A small image classifier, trained from scratch: 16600 steps.
Rows from block 2 of a small image classifier, named by matrix and row number. Rows with one number belong to one neuron. Each number is 500 + 40 x the weight over its row's rms, rounded and kept within 0 to 999. All counts start at 0. Numbers have three digits each.
After each neuron's rows are labels from the 100 images, of 14976, where the neuron reaches its largest size: "patch colour" is the nearest of a few named colours to the mean colour under the peak. Only what is clearly more common there than usual is listed. The data: simulated stained blood smears.
# gate: MLP gate (model.blocks.2.mlp.gate.weight, 1024x384), inputs 128-255
# fc1: MLP up (model.blocks.2.mlp.fc1.weight, 1024x384), inputs 128-255
# fc2: MLP down (model.blocks.2.mlp.fc2.weight, 384x1024, transposed), outputs 128-255

gate.591:526511494436488443444501550505475507572521520477523489575511450487441505482470521546463488494471478546508537492450555515515578428484468472549487504497554550486510485545495463510468567490597505573516456485545546423517431514464558475524497444467535483535452491525457477496481393514482541543485483557531473513494448484470480607514487476493478407475554461521474497474454574473579511543507
fc1.591:482527479416510439429497556467502491566504489475498482587571449478428478500481494551459475463515469549496503472492530512569570441499500503508537485429526576480463514522476492455441523494547513478483496436520536502529492487476574494532515468565526456550446502520504501487456443475513512506491497579587502493456450448448460627497488505463459429458521477479509482445447554481528470539507
fc2.591:472506488545513512412529461441491543467542509499516485484515459542506561513434481471449484479499528433438552526453485515485368509479468500475484467512470537537637528547551537467533469458490522536511507470509456526512519472434520481527476535528497495523456544464449567454538520527534413526523540508530535560501524476476491478425556458476527488442494545558471492521496461522479429574486
patch colour: grey

gate.245:493505473561555542492544481542490446520554491457469485488519437492437522523463598446531582519465524539537485503526460544502412506515517507450479549600446494463435465523551533500499460482465538464561546478443554479545515552496525460578572433535483546583598508505465489482481544558544502438482507534506471453539467520524524478530462504502462406467513478492463481505459568542536542443472
fc1.245:384528568536547521506572489487515561533566520478494511518476466549524538500488495437543550527517522486546529456500525507562432540540483535503503491547413511493504459474574529501487438466514544456550573481431543493513464535455463541537555491521502563526558536482398477449450578459550515377511480512458475473509445512519506506549453447511489386537480463472486520519476561526539504445481
fc2.245:452528523460484534583577439513452488480564565462496477505489510535470528485388524488435551560524554512474546469492520502475604456520481474480481499545524495503506443508564525508514453448543493502528576518471568539507474547471495480461464455503474482488513500491499527430479535506575522443468512498455466470577510504420525534534440486524469456581513490500489504483507478536528477455491
patch colour: grey

gate.96:488520520440495502506520526554482528623530489464486548481602553489636519491500489504445457416482498513528494490469526507494474452512501581545493549438498566460459456526405451513471479452580500446494513480520499532568492494579521513512487559446604450469535513510467484524532499479534499512515503511507526497554477433471520521492452513529436483501535500419516530474489517459503497492494
fc1.96:473479518519522491524524475409443472393532519516439474509447458499444561462551478475538450531496514530487453477523529485507655504550439457500562471592512412521513507493536519418534526488507471549534508521474515567493467604452449425472558504557488512462500444529465473501488500514544485479513492478480519537445558562494528510581539496465503469446576470520482529504539488470498456440544
fc2.96:532482482504449434505424518496481486502467553509485515467418438502461454482494572497461455566450461568508463553473490434486398450459582474509460538474520548514507508507427484501468489445499467471437465473505535476504465526505501444529466487485451490515538521527484492508440466449537526513536494490515383550501504547437488555481494459564537528637519495472499546482503460485521485542538
patch colour: grey

gate.734:455461494505493489492516529523495465510519455480385518434589400532521506525466515558486442520444446504510458505478532493517409461492533584507519478468474491492467500478486471533479536499513540446454530460489504445537496528477562472454501551421505493412614477479496489517487480467561447547408469534434493503572610491529464508535504516516492514546443528548475566487470509530452427468470
fc1.734:467467480513522487580497450506466531508503536501463570454447450508470497470523477476479539473484494544497559509435514533509420500464512525479425498530466498514510494543532505542465531615529424560422590513474490494464500500413506475439489475458470423454534509521556513536467503534485550474479503468432490479519557508468447491561472524585563578521536497531464540485425510577527502453506
fc2.734:444488510501519482487527550498525550535466567518452489473478498563522548601450529504467521497461483455555483524519555513489484531447525560455477515558519512515476503515559460535456472555575588472506541424524562468533485424472608537481460494524505436496523513494538532571453500569554418498480512515468495522523553506426456513521438448495538541505445534540528586490451540583492460514528
patch colour: white

gate.446:517458469480497533540535468473443512533522544471444590445504445465512492493497527488475572541537510544491503514459501550483482482437588493449456522502505477544530535540451478528510522581511443537428527489443546465454489554440507469418484444397465469473493523538562502576470550462503554511462470527428472497558584531510477460511502570574512539496549521503445511509419530545491515466506
fc1.446:535434536546469476502527544570460514554556497510396576453459458554459535502496513514464427517455467500507506557436471464521504404522526568486479505518465439497541486482546491533485499558519525546470463481507503458531518550471530490461509534461503496514507588519524530607455495520543482516488494498426547506583541533485440506486536587577550603528512528491492560470502479613472486513502
fc2.446:469512516525575481496527564522527559534494536504402538487505429542561495550432520496463512612443517461542540539444501505520471512467523560495457496566468526553509545507543444542516507495554545551445532415480527479555496429426588521451470459499497492477501450552471465568423496497524446459456513511442498437534537524518497549492463461494514495546432498559521552495548533547515505416564
patch colour: white

gate.85:500496516531562483526551469482463512469493509482517569487540537544474486489511407511476548488467499501408471470511511452516498591458442515498540529467510513500491539462509532486504453440435498478512468524445492525361541406425437515519550510557547526533463457506546487466459502511516527443545501458511511530534480539523584490523587431508456564474595533494554429486460448491483542559506
fc1.85:505429511537527545463494506452545588507473498530509493528476444434476492468481553518491481450489531517516512494520491526457601553519507511478436486556466488468501518475529500445529499520545518518407483557481484531527480489549577557458503459476497467542501467507472563478508523503516498574451525491478499441434516466470461492502420572446510531496462505572501547521542528557492498416510
fc2.85:472457549478482552485441501497501489511506531452552468486415505482502507471530642474499512398472579469497484435541463582501503466552516424499476506428469506498460510506510483534507592511481472512445495521499444504482496450522536443588485523471524508455520500486442505431535440498420583555463493509472512506467445548536480462587467578430553441561498463476408449505504486550476518528467
patch colour: grey

gate.243:425480563528495498527517492449506516479453487475525504455380565487452557518534453440513506472497470525515499468497505551387451424483468514525550498501514506458506465526519514528531513488492442478465578536484507523460499521502479500407475495470478481485506462511544521460484470486515498544460481508461436536483515544455545498505511419507457588512580512525488496474476458471508469426440
fc1.243:448506528497491542457501503454474489425460446469487539431438500485463512510480526451466519486533461510426483475522476571403447451517500499482524489459496495480524488522509551481533497518494459489481530532530546508515543515535504548438513488477491497502513474484505546492497490476500524586537460529545420539433485494466524511467508438476484610478544495453440545507467466512491468415504
fc2.243:454516503529495536440446500479533535530430442474513440539478590493522516495538508480484549479483474520531475481473495498541414536545449507486524548505450526458426501504506480486509457543483503448482436443516564470478516447432461501489526524528530479533523515514457567499466506536489533462494483515535532382469461480482491541552507383500494476525517489479512489493495533449512456507555
patch colour: grey

gate.496:414416455509475487440452466539554449458490466500479553473539487616427549517498507472548477449539483573538552525457474513487424497514468434489497495516504481487579497476483479482462505502475428428535455493386538443504463512508513449586477484483504484480551526487552535458507474489509516533499526490521452532528527454489469429522465485424472560527572472472523552535436496502508525539503
fc1.496:542542505501512519490516534519443457538493524529500529521437512349535478481506525566492511508540572538440435504514522534541444501532491497506527540482533494528517441529513495590507500457456579559511490535574582512491520535554462524473532466500492490578502569503474495523483451495503476480504514516426604432501499501508432519451504441503531522503405499489554516505481494444538540561544
fc2.496:525510510490492418519485494512572546513460536501504503531500468535527400501475504528549524416507533490571520455506490551413601551458480488513492492563516375467528509525481464538434446491534527547549492519472463475530431477594512473476510521474507528446455472514506474505455508495494512513461468459572458487490445464461551472531465569491496524540524499529511511522537514443466504442514
patch colour: white

gate.291:448484494482480508453568460405529483506493500531470551489569529612509500489528474515518519476533516458474390494480494422577460530487522560474522485455497548517520542516469488459444546437552490491494499573489558541554478455441458490422503529478513404478490487533471575505490587434545575503542453515547530474493602449516510440488447547462495513494496494475447538443531533497467519453495
fc1.291:472431500428448502441549496431498494496481450510498531467479493611467522545497486455536468407520510494558400492462448391432426480516562513549513461468467502521469491582440490535477531465515427483478538549484544526562529490469496435487534570442539479478483485527489573445563603474525572500509502478557504494568533488524513435514502558404490493480487580426477520414517490480430495563508
fc2.291:503486515475535491527454512516496498509535501431507448478540491430470518539560443504390435509528531515493498477488534467532415463449534514554490519506518448433441478496481492521483463520507518423435502505584517525446509526493465476476519528432518492423547531481548500493468473502501498515483506505431462450528467527419475522529471515454431445390541467497415533518459532456459537554508
patch colour: white

gate.419:429488457419521449520515496488464477461426501467414503440498430511580510475471491523453509488498474492460537489462498488510454475486451448462441475510437469498465501523586507540430512517526554422469487486509492546493473473469524433456449509484471423491527425457466513545504470549495513489537549463545507488436583508469457488545463519543561530516410503564546520489498469501488545409471
fc1.419:451514516558510440549523552467493498524504500519423511461472431524484524576477522503589424462468483525535457495487521486495527479471514519533553427485476467526539513469506479498491599478583507485497511495459466493584442501475586552489573523481460451457573387530401510508483491453560441478516490479431494464593604479517498510513452509565480566476475508472473525510543507483431501614479
fc2.419:565522452552496460464557509470518540487558490528484480513537500536551571523531543499492451460453424440524506464522544524518480505492512586454491516596521503514479507507578477473542496533549560434533545503513571459504417401487559521478567517526510479579539532490578489518482471565507486499527500486486534522554588530470472499506547565516519487400484579494506524469490545580475472535536
patch colour: grey

gate.290:497542478499524447488467566483413516552512462461537521470516461540435494502468528513503530535486505464501447539490497471520472498497509510489562527459533489481468465436439519478453499484525475548400461497542528503478497550443534471465448536531421461471480558461494578445465448484428514577518515517501500511486465500508471450442522490442485390486528518489402467418532559459472447525528
fc1.290:526541517417535491417524494553553489465506481543506471550520531493528489441527501517476463452492460466528495466499438522584458538515465523532434527457500558531577517600490476499484495486480525447540603446505472411511471456600466520552505489416525480527540494512482497539569484515508496498551517543574506460441508506457478552516492520515506533547491499495526510514527505523540575521478
fc2.290:458570618506461491518493526551467543518479476549480421496522526557480476496556619492534414556563509525522504542495482488484515483504535513490516523559604479498529506488441531433480512525536530662468471511438515469538508522537534531487519489527499577537429501584589534470534462491553468537474455477521507558509539481437504458493474487478561512492557480465494464475448480537496589495501
patch colour: grey

gate.23:495474565507512515501535539566520516527496485502467578418491474542531511525449502539526418522451483558438452509477581532509411524505508561561496541493456483509521542496493505528455535554543528449440577514449535471495462534471531526468530545466451443427580486475501514555464514439614464474429438527450482480557624546557497531514446503536460567524474551504483534537455470515457450507476
fc1.23:536524542483498533447462501492533527510489502488587474572501573501529458502506519504536501482501521465493478479546497543460629579529485480576575514508563489477502543460435525433530431406487526421549429513469465463482480467549466562543508482552522540527475502491473461419527521454497479496450457511534470529471424508548544456480533429422431392444537508453521449540528487412483479590529
fc2.23:535518494522481524505471436475486461433469431486531544524480518441477461371546469519534486453532519546449485464500443522511536511501463432535526486389448496479537491457438535471487507469410415502501442555484452562474531631497396442543553493459504586468458499515492473458558497423450578500547474455547529473465451475541535529458512523513467477488565487467492462521531462425508541501475
patch colour: white

gate.4:562592546522528521496553555619481478575511415433528485470517555506507522480496403523514506506502499466505451447451506501461461520525497542541495494527471483483500510532461485571479504472507498463440569513468479503510476533530481545444486549423536517441525593532569536622494486513501468524551476488482511492521474463563491454457442457526458456513510493515519525478477537477530432482493
fc1.4:618525511485528451493527508490505472494491486517516577451467538406573478522540433559454491471540513522486489486469561454465451487540536520556519441449503486496525468500434511555454569489454482458477487586506462514474545442523487534467507568501504432485494458473527484496475442502459467525555467515520577498531449484485490494503517461496459617508520453463501493506523490446534521532435
fc2.4:535493530527518457477538451482506434459467532522560449471530537468495576475467452522509531441573554422512523520474538541475417531506441472412503418476440462445475478484460482499467539543461501367560510491536494504460566535481464523479515509520545493468478465469518487492488498564508386522513517512453556366533484492475501491517490444426500546456481473516508480467450547479504502510418
patch colour: grey

gate.342:429478466541468514478503438487522432522481495495475516489543508460498550532533535498438466432490497472544450457516429436497516448480424488487552519544496500450516512494520507577501453432538548416469507505478528527593499544483470517480518490499569453510551531522514513453546535482540467546477512471425484528476512480475471508547520525497453468489457511452502585447535465518564477542519
fc1.342:533548479493461474534382446531511500544424518505460533533575473525576514503467546522576511480471492515521525508439530534505466518494503439461503470539538475484495505433510460465437562521504497537567508556471427490473435464478520499484491392490488508534444488512480452543520481539554533470467495482473537517475621485508477393512506544541564551470469566454540492511484499523489551578527
fc2.342:566375446486503469479548519479486526487508467473440601484493489490527458504462464496478530425461477480449463491492440560461520493472514558460485468411500482500507464484516485495500559524516504464467496436458447514485460479526562475483533539533504514506533517499536507520482487473501518460551569488477510519494580525519506485436495527498565527416473504509468493472531498533429464489522
patch colour: grey

gate.732:468460494532625548466538492453482511478534512476469547536510514486494563442560537471456478563488503527480496488554496485517346534502494563489489462528497514544540476526567517487511462506509504456515540474524576536470507551428525472505485477485455508475577473520461490441501574483518520497499500539463520534469467540480508587536473480562457416477519505482478541448486482546527492447462
fc1.732:433494495496578532483544474530467519478549490495435538518479484526497512471528519480479505549454472472469507511571490548487409503483467555474516476569508509546538466516525524526531425524519512488475523503485601482560532548470473475531537511524496501496534443525489537467554518509509475460515482539491468521490431512510510586524524463553499450404544474450452541470475470539585508416510
fc2.732:454517514485494539505544442507489500481467495474513513514492558493477512471463529460431563532479511468533494480490498506525473475497447490458500515515482509471474455500522512543493444480520509458553540495489577488507537516455435520467487509509528485538542501485483538489473507520494505464467502513501518417527448510471522570539417393489483469529526476490478500479500507540572493455520
patch colour: grey

gate.491:480461523578510547458450453460439465494483425465508485495483444541520481478439452543482469468497523481449451496470438532558506503467533447525539464471561433523454528538445514501506476469496492450514457494536496539548539501532519512430534420535474546479402498563450541593519553444485551482506494444511492553466502544598492502499510538444536436481548494467465531597516488503453579479526
fc1.491:535594540453480570499447528477526547560482525496524502501523493531552515531484447494484527423502502538522539527527483511567488497551533454523539496496532519492505542517470470558487503585471494522542515462514486533516493489511408602458467465535502553486466458472509529507551497515503580474511522518451497496624516494490467520541494467446522555469543523447500485556512489450527530563548
fc2.491:467518499525473490501502477514528501448462584561546436528539490494504534475461537507477502461466500517537484538505477595484517495538525490541546522537510541478472514505480458470502478525509509479490452471559476537589493552520462519522540410528512519499416496523481536458486497542486454466416507521539477486461580473444512531541565480519560495384450495513562612481534518480501497516513
patch colour: grey

gate.725:541455550499493479492414485504475459463520500425578483505544456481541492461521472471630500457494490490483496440520453583539492427506484483471482495471525401463486504449518533485446464561481523454473485535476482521555522513554444455443512509449499453436459496455513463448459424524485502440491481532563502515473545525512467477474572567493518459474551491488446532487518481484513479494470
fc1.725:468549456462541500568562525561507599551475524580536521505509548502457499478515514488426517536475533480561486495482536433519505575467460521524532485497501534520498520536490462508545517456446478504469543443495491553463444508485581542524470497551488545536497499539552546518430493441478533532469520500426540457524490520454498571510444433503519427451494544540528532474481516508479507423526
fc2.725:534555488549457474474509525489505407477444490458531500471460460451553504485500515530476515536481443510440473512530525512490514519500508508486510548527547510460429483518512514542454477526513539392458464454485492501494511517545548488484548427518491523481460465528504420484481517482445502513419482478505483584451500478506527515495433552462458581422529518534465518454532538568447467407453
patch colour: grey

gate.731:492446445483571554517542480466491509492526504472534533519506524499485464472546577466448535573455479563534496480541447462451474547488438479451519510522498570521479471505552557563557531475449569493572565433567501446463520519515543492520577507539474559508587466534471490434494507571518576460460484519480387549481508498466491497531452447508456405461518505503443500462443510479499538510525
fc1.731:555541523545501470525442548478503435467480426555498464453584487469488487541474498521542466432495545477503534451465487482492630520523561483509483521435451486413511506484486537488501504482454442529474411516451468435516482471534518502537500470454474506507463520453530526486558480444485445559527517525547521491475521469472477393469505515475505623591459482479516499549528507458477540514515
fc2.731:538493511458526447501473549433489490489500574528449429500474437516517424522550497531534507460491487470473498479489499475471482523503540481505482432470516449522537555499512486496491507509472524570487463518553477534445529478527548488550505483471468510473516469478543464483511503575465471546510519484524492552446550476546482436492584525504547584469427534568463494503496506425466520531448
patch colour: grey

gate.415:490514524489548500482514475494494492504532534481526509540476457513507538498433503436489569534524554451557508474498520499525427536535477592490463488553377509478449491521555481485502451476475519546601621506427559451523485518492429477533575479514441537505546533445397482456479547438547513379476482501458523472507460485495544482520439468520519443477443442474521529506476572549546490399508
fc1.415:545470444498426472507485508509519504448470475522556484478546520465455447491539458558520439438465447514467521498486518538426664466450551430470529505465611497552543492500470512510539554542518475483440381481576435482456499466533620501459470533484531509465471503541590493549531446524463448606539525474509477525527525523543490518455562504505490599460560535559481469509510453484461484591459
fc2.415:529471484521502452446447522505548511538404431511545515500484531486549488482594444500552463459491432456545468530513455504497343543466491520526521512444475512473480546498461492516507546563477507483465442492533456427500544416506479543511511532494515477510480502490454448559515458465434485530535508492556548536435483505625508477477568496462518540445513490485520494471506519438478481501487
patch colour: grey

gate.641:486459465506494465452512510477576520544484517496494477486533524597464524527528454495561517541552516479500472503485507476404446476420548496530522512466525570530494492460477565464457529500549472476533524559523533550459493502489499471459480444392459510510472450527498467446488543505485490540457464428562516534603539496508523510494519525486510481418544514562460525490493455522490509482498
fc1.641:516533513501526553526505504524429457476540488522492535482471461389523491476477559505422461471437521522506533497515500542595567558591422496459464498534496446464526497554529459544521482484454542512487460476495492446546514493492518515559513529584546496489535560476505514555518453508501514505524574551415482453404451480479475491491502521503486510598447471450535480522494527471488488522469
fc2.641:453478518559575497499500500427525608455477476527498534513524457473498469409486538540510603472503564467465509464534511507519736530535495491473519505444450457521505537565456523533494480506483528589501484477476479555450517350499450541543447481540493507522468487493445513423520531500452528529481465527577473565469440539500547445445551499503540542546421510526552530469501573503516502536541
patch colour: white

gate.489:514485515573493482534569464489538494529498544562488495561597476466490529450530456568456533500482442507479487520524434492539590466451479482456544534478514543533463543415523469528537528516517507553499421428500413541416495560426449419502510508504544524563563502562547460519540483550489469577460504522568518519418542450526509516570520572484511475484533512566470499448500534480520507436506
fc1.489:574511452522484523542472487411417450448463493448477469562514557515569441526493508472451498536572537444487500456465524495623489540531500565460466419587507516557475505408538466469515416450505481561530394474495490423459440436520418526491504483559530479445499489471419508509473444491558549468486524459491502492382504538530581470480463478577485527536499460499529477523493500484495486460445
fc2.489:490488471586526476537524513438466513416454469454451547522511469496543443482459510471504547524534565464485510380493533578517543513548443556531478501498485441551497524436505472426414472487508512595518460551483473580470489477499409501465477488485470405433512457490501557544462488507484469515478491438535540503462454509537523465466479450506491555529505412500504510481517493482531544447527
patch colour: grey